{"dataset": "analogue clock faces", "norm": "layernorm", "norm_position": "pre", "parallel_block": false, "inner_norm": false, "init": "trunc_normal_002", "beta1": 0.9, "one_sided": true}
Rows from block 4, named by matrix and row number. Rows with one number belong to one neuron. Each number is 128 + 24 x the weight over its row's rms, rounded and kept within 0 to 255. All counts start at 0. After the name is the row's rms in percent of the matrix's.
# fc1: MLP up (model.blocks.4.mlp.fc1.weight, 768x256), inputs 52-103
# fc2: MLP down (model.blocks.4.mlp.fc2.weight, 256x768, transposed), outputs 52-103
fc1.728 095 [136 152 139 153 129 120  99 146 157 123 159 163  93 125 133 162  91 111 143 107 159 145 118 187 126 155 122 115 132 134 144 137 148 122  93 149 147 121 130 107 129 130 148 111 127 154 119 143  99 105 137 113]
fc2.728 084 [131  61  83 157 126  88 117 131 121 166 128 139 125 167  89 156 145 173 135  57  79  79 141 107 105 136 133 161 124 121 129 163 131 132 131 100 154 131 108 174 134 161  97 116 104 124 140 168 129 157 114 155]
fc1.729 106 [130 141  87 156 155 157 118 151  95 142 108 175 110 133 161 161 146 157 153 143 145 148 121  97 126 158 130 107 137 158 102 161  95  62 162 115  89  88 144  86 135  95 139 136 154 115 132 121 140 130 135 117]
fc2.729 092 [136 155 151  82 126 114 104 104 121 125  96 115 126 143 132 151  97 124 138 134 104 145 115 150 144 102 134 158 118 131 130 119 127 149 130 141 177 100 152 175 119 151 123 142 109 146 129 146 126 129 124 128]
fc1.730 097 [115 140 132 145 135 168 119 137 105 109 120 100 134 104 175 123 119  99 155  92 109  98  92 129 143 136 124 113 145 115 101 126 149 128 124 166 139 116 124 182 119 115  63 140 119 104 156 150 128 174 129 123]
fc2.730 100 [107  97 118 116  93 126 132 108  83 141 152 170 132 121 109 156 116 116 107 135 110  77 120 167 100 140 149 134 124 117 139 128 132 139  98 137 168 146 121  86 160 188 137 103 138 116 119 150 116 105 148 144]
fc1.731 118 [ 88 148 104 149 107 156  99 103 122 115 105 166 138 142 101 105 147 126 115 106 155 114  96 156 123  97  99 153 108 156 199 144 125 159 173 107 127 107 120 115 166  99 164 136 112 138 183 113 141 101 134 121]
fc2.731 119 [131 124  82 103 166 143 119 147 120 121 159  54 147 129 120 118 125 150 121 144 150 128 121 189 151 185 115 105 140 123 154 117 173 156 103 120 103 121 132 131 147 134 122 173 152 106  89 116 103 112 133 164]
fc1.732 108 [124  93 124 136 153 156 126 144 182 157 140 131 153 143 166 102 112 118 168 123 138 118 116 105 142 127 193 116 153 167 174 199 147 134 139 143 146 158 160 167 120 146 111 151 141 121 114 128 172 164 131 121]
fc2.732 101 [114 158 155  60 127 139 143 140 141 113 126 128 115 130 125  98 150 135 110 165 143 116 138 118 125 127 104  98 132 109 100 129 131 147  98 138 128 117 118 169 161 113 129 159 110 125 143 148 115 135 149 140]
fc1.733 112 [ 97 189 137 132 155 134 146 150 157 130 125 177 146 108 133 152 124 104 128 149 151 142 141 148 116 131 155 141 183 143 100  96 117 152 157 174 113 163 109 141 158 105 112 144 131 135 108 145 154 135 139 131]
fc2.733 102 [123 171 147 149 150 124  88 100 143  98 147 115 148 122 139 145 164 107 163 122 113 106 130  93 116 119 142 141 110 161 103 165  59 130 127 142 138 125  86 126 155 147  82 149 151 132 101 142  97 150 133 123]
fc1.734 100 [148 153  91 135  98 143 161 130 143 149 113 129 121 142 146 131 151  88 138 127 126 109 136 176 113 145 112  90 142 125 156 108 116 119 150 210 137 150 133 108 122 110 130 144 102 128 126 112 141 107 100 128]
fc2.734 092 [131 135 172  81 138  99 125 157 119  84 152 107 122 116 112 117 139 147 171 143 106 162 134  83 132 131 107 109 110 159 137 145 139 194 105  98 105 138 103 128 136 104 152 150 140 122 124 146 122 170 153 175]
fc1.735 103 [132 120 140 170 146 126 140 129 191 119 125 117 164 138 176 137  97 135 143 121 147 161 138 128 153 126 107  67 151 158 175 164 116  92 128 134 194 183 123 153 160 113 142  85 158 140 130 165 168 155 165 121]
fc2.735 106 [146 108 124 138 112 140 140 123 124 124 113 132 136  96 109 137 147 133 123 136 140 118 140 121 109 109 143 131 129 133 112 107 116 189 147 145 111 158 125 104 117 135 133 121 104 130  84 193 138 166  93 123]
fc1.736 098 [111 158 128 154 135 160  99 167  72 101 145 125 109 143 109 169 133 133 104 154  80 120 115 126 200 146 113  95  96 161 126 132 148 101 106  99 151 108  99 163 135 154  92 112 123 136 156 137 138 117 101 135]
fc2.736 097 [102 141  96 136 109 103 163 108 130 125  92 140 131 108 133 119 108 127 127 136  77 143 176 120 113 125 152 148 115 140 108 107 163 165 113 104 148 147 101 149 158 110 169 134 130 113  99 138 119 114 141 131]
fc1.737 100 [138  99 139 122 141 165 152 152 135 117 120 122 129 163 155 124 155  93 108 159 112 120 140 130 138 145 125 109 206 105 115 113 123 140  93 111 159 141 147 164 104 111 127 164 119 110 111  91 129 131 155 101]
fc2.737 100 [110 136 109 159 132 135 129 138 117 129 141 119 126 133 140 150 108 124 157 156 135 133 122 142  90  66 147 122 140 111 152  74  91  99 150 114 116 115 135 140 122 136 161 141 160 106 110 116 108  83 162 194]
fc1.738 106 [132 130 139 141 119 123  94 155 119 135 158 168 111 168 125 128 111 122 127 127 139 133 133 108 142 117 130 151 140 191 113 102 133 106 132 129 128 125 158 135 122 130 130 128 146 136 138 127 147 118 188 163]
fc2.738 109 [128 114 158 126 114 172 140 136  72 126  93 100 179 138 118 130 143 143 142 109 145 106 130 155  86 102 149 134 121 127 113 108 123  92 111 123 141 101 113 122 148 139  83 105  94 124 102 132 144 130 105 134]
fc1.739 095 [120 125 110 147 128 111 143 112 133 106  93 138 151 105  93 138 166 108 141 141 120 152  97 145 110 144 100 109 107 136 132 143 140 119 140 141 142 130 101 106  93 117 126 116 148 122 108 107 136 104 115 109]
fc2.739 101 [115 166 127 106 113 130 111  96 123 138 187 116 116 116 122 112  76 143 146 186 121 122 143 111 130 135 170 110 117 114 106 157  95 114 113 147 152 148 126 148 155 129 139 169 100 159 142 144 111 120 126 124]
fc1.741 104 [155 121 106 185 121 143 143 162 134 133 150 127 157 163 104 151 155 143 116 109 146 167 115 120 168 106 124 150 132 118  85 138 130 136 120 181 154 140 149 145 137 118 141 148 122 166 134 135 188 161 142 133]
fc2.741 105 [107 153 167 141 103 117 118 115 119 139 104 105 139 124 120 148 157 155 140  90 119 158 110 124  92 165  91 130 117 141 111 153 151 131 141 127 114 132 115 136 106 107 150 126 118  93 141 121 135 107  77  99]
fc1.742 095 [ 59 127 126 114 152 147 136 117 160  88 141 144 106 115  93 105 115 157 133  91 122 123  90 119 120 124 112 110 121 152 173 112 147 124 108 139 125 133 139 125  90 121 138 133 153 109 147 107  92 133 104 156]
fc2.742 091 [143 106 104 140 162 112 114 109 122 153 122 121 141 135 140 136 130 137 114 161 117 152 112 111  91  97 137 150 138 126 107 144 135 108 125 109 109 151 138 101 126 151 100 143 102 142 113 109 131 130 133 121]
fc1.743 099 [100 110 144 162 137 132 117  67 143 133 114 176 123 134  88 138 104 127  97 136 142 144 151  68 134  90 122 149  68 147 142  94 168 106 148 146 112 132  86 140 100 113 104 154 160 120 118 137 123 118  83  96]
fc2.743 101 [158 157 118  73 125 121 118 186 128 139 137 131 144  74 138 162 103 179 119 128 124  94 136 166 147 127 150  60 167  83  91 141 100 151  81 134 136 148 115 137 131 161  51 149 136 158 115 161 109 161 125 118]
fc1.744 101 [105 110 195 106 140  80 107 111 144 105  68 156  94 141 109 116 135 110 114 125 173 101 123 141 118 140  85  98 169 125 134 136 141 149  90 138 127 119 140 119 139 140 140 136 149 150 135 133 132 156 131 119]
fc2.744 090 [163 188  98 122 137 131 154 161 132 130  96 129 185 118 106 140 158 159 110 139 121 125 127 137 118  87 147 111  91 141 129 109 139 129 155  89 133 163 120 140 173 122 126 101 130 143 156 108 157  90  91 111]
fc1.745 100 [161 100 158 135 121 142 110 135 142 163 105 142 115 134 115 121 151 102 116 131 151 109 129 106 142 132  89 158 168 123 141  63 195 130 103 100  70  65  96 136 125 105  92 174 161 153 154  83 116 119 145  78]
fc2.745 094 [104 138  97 126  89 137 135 152 134  91 115 102 145 116 115 136 136 145 120 168  84 148 116 159 158 171 146 111 113 172  93 169 123 130 131 152 163 138 111  68 111 101 157 135 122 134 121 129 127 116 105 163]
fc1.746 094 [121  93 106 178  78 157 113 142 119  79 132 128 152 106 183 117 176  81 138 112 113  87 120  67 137 126  76 148 150 144 124 136 143 102 134 142 143 161 136 164 164 125 131 120 118  78 161 119 139 129 122  87]
fc2.746 110 [126 128 129 160 115 102 109 130 118 160 123 134 132 152 106 127 105 128 111 164 130 104 143 183 152 145 118  81 135  78 100 147 124 149 175 149 133 143 142 106 133 173 157 121 163 117 106 106 124 148  78  93]
fc1.747 105 [137 125  91 123 162 146 128 156 144 143 114 148  91 123 136 161  96 142 156 122 177 145 105 113 141 110 100 118 141  95 152 132 146 153 117 146 134 132 203 157 146 124  99 130 100 113 140 115 143 126 162 110]
fc2.747 101 [132 140 113 153  99 101 127 148  68 151 138  99 127 132 117  70 120 140 117 135 125 128 119 131 100 136 128 119 147 101 147 140  99 135 165 106  90 102 110 130 175 132 144 128 105 130 171 153 170 145 137 105]
fc1.748 097 [109 133 164 125 136 158 159 110 169 167 138 149 109 140 139 150 127  56 132 145 101 112 116 142 158 181 142 124 142 146  83 127 103 131 129 171 138 141 159 167 148 101 122 137 135 122 111 126 133 154 137 158]
fc2.748 096 [122  99 139 131 137 127 174 154  71 138 109 100 127 111 138 116 124 123 109  96 134 169 156 136 165 134 123 128 112 209 126 138 158 157 118 110 153 117 151 117  93  91 107 140 157 112 173 137 133 165 115 127]
fc1.749 094 [126 140 122 162 118 133 122  96 113  84 136  96 149  91 158 143 123 125 112 130 101 126 134 144  93 139 109 141 122 107 196 110 112 110 136 133 143  86 147 142 155 110 135 155 141 122 150 115 173 122  91 147]
fc2.749 099 [114  90 108 142 162 105 158 122 167 150 104 116 126 174 124 140 133 116 136 101 128 152 144 142 161 124 161 139 148 120  96 165 144 141 130  91 122 151 115 171 117 114  92 108  90 124 101 145 122 129 132 160]
fc1.750 107 [ 89 117 124 111 133 135 150 147 146 119 155 118 121 147 126 125 126 161 107  93 101 160 125 111 128 123  86 117 142 119  75 139 157 118 134 139 198 124  88 121 121 150 136 132 163 163 138 163 141 133 121 148]
fc2.750 113 [ 92 141 108 160 137 133 185 136 109 156 159 136 110 183 123 100 168 130 127  68 105 138 135 115 133 151  85 109  97 178 128 142 145 185 137 134 171 106 104 118 175 159 122  93 122 117 134 124 138 158 106 143]
fc1.751 104 [121 113 109 115 116 133 113 169 172 144 146 131 145 142 119 135 110 141 119 135 160 116 126 132 135  95 102 138 138 116 141 172 135 134 103 140 168 129 156  76 131 159 118 108 141 135 164 160 127 153 109 147]
fc2.751 105 [131 130 176 119 164 152 134 115 106  86 104 153 128 105 151 103 137  97  99 162 136 152 107 135 140 156 130 116 101 149 104 152 109 122 148 160 108 106 128 141  71 144 138 120 140 141 107  89 113 115 171 130]
fc1.752 101 [158 117 128  93 148 121 134 128 133 118 114  96 146 125 129 151 143 115 101 135  80 154 110 122 116 105  63 150 106 124 164 151 144 149 181 146 129  91 119 113 136 133 127 119 108 162 162 120 124 103 136 160]
fc2.752 102 [151 131 112 113  85 104 114 123 133 140 149 159 144 103 154 153 124 140 112 137 131 152 119 146 150 145 128 126 116 173  90 108 113 140  88 138 131 166 136 128 115 121 123 110 163 117 110 119  92 165 157 150]
fc1.753 106 [134 140 154 179  94 102 150 124  73 117 115 107 141 160 159 132 106 143 161 142 152 156 164 153 120 120 130 196 154 122 148 119 158  85 168 115 128 124 124 104 103 136 147 145 117 121 122 129 145 131 123 119]
fc2.753 092 [127 116  88 123 115 167 137 146 146 160 107 162  86 134 142  95 142 136 104 121  81 101  96 102 160  91 154 118  61 126 122 126 104 113 135 187 158 128 130 154 114 151 124 154  82  72 160 120 103 130 161 143]
fc1.754 102 [150 149 110 108 145 152  89 121 162 102 137 138  94 173 149 173 134 136 142 130 182 161 142 122 173  96 178 154 126  95 138 131 113 161 122 147 147 144 106 127 186 136  99 118  98 136 124 126 171 152 132 153]
fc2.754 102 [150  92  93 177  95 159 119 140 133 153 122 147 110  88 107 150 114 125 145 123 126 110 131 119  68 165 160 135 160 178  94 132 109  68 121 181 135 132 149 125 109 101 129 140 108 159 127 102 135  82 141 135]
fc1.755 097 [121 106 149 143 150 111 155 121 109 109 127  97 108  86 136 110 158  97 175 110 149 130 108 107 129 111 146 174  90 103 133 119 128 130  80 123 177 163 146 154 104 146 111 154 120 127 120 169 136 107 133  83]
fc2.755 103 [107 123 114 124 145 136 141 116 130 176 151 172 116  92 157 153  90 142  86 158 134 108 159  99 117 143  73 140  98 126 136  93 127 148 141 158 102 150  93 106 101 138 124 118 149 128 124 104 109  90 130 156]
fc1.756 078 [118 129 113 107  95  86 106 100 111 106 125 130 117 119 150  76 156 113 136 105 154 124  75 123 154 159 126 152 108  99  90 124 132  90 114 107 110 100 118 176 115 106  98 125  84 124 146 108 166 142  94 116]
fc2.756 094 [179 147 125 120 215 156 113 138 134 142 111 132 115 139  93 159 111 158 114 174 104 143 164 146 139  88 103 120 127 107 120 137 101 130  70 121 123 112 141 112 155 117  99 147 115 150 110 111 114 104 123 158]
fc1.757 089 [145  95 163 169 151 149 100 110 120 125 118 133 152 156 125  83  91 116 140 133 169 125 120  98 107 132 130 104  96 140 145  93 123 132 109 148  97 146 140 144 161 132 152 108 116  89 145  88 155 144 115 142]
fc2.757 099 [ 87 142  71 136 134 134 155 139 159  87 172 107 135 136 123 143 165 133 128 142 120 134 127 176 145 154 104 164 138 122  98 131 105 149 120 126 143  97 152 118 105  80  83 109  88 173 145 140  84 115 128 149]
fc1.758 115 [152 109 143 124 117 126 118 113 169 142  85 126 118 163 133 136 117 111 122 115 153  89 127 125 148 125 127 106 139 130 191 121 160 156  98 125  83 135 117 148  87 176 116 151 135 142  75 109 141  97 124 136]
fc2.758 113 [135 137 120  83 127 123 182  98 147  77 155 132 167 111 165 127 120  96 139 182 145 133  96 119 130 154 111 130 134  94 113 134 140 121 120 100 137 118 112 152 135 101 144  93 146 132  95 114 126 132 136 130]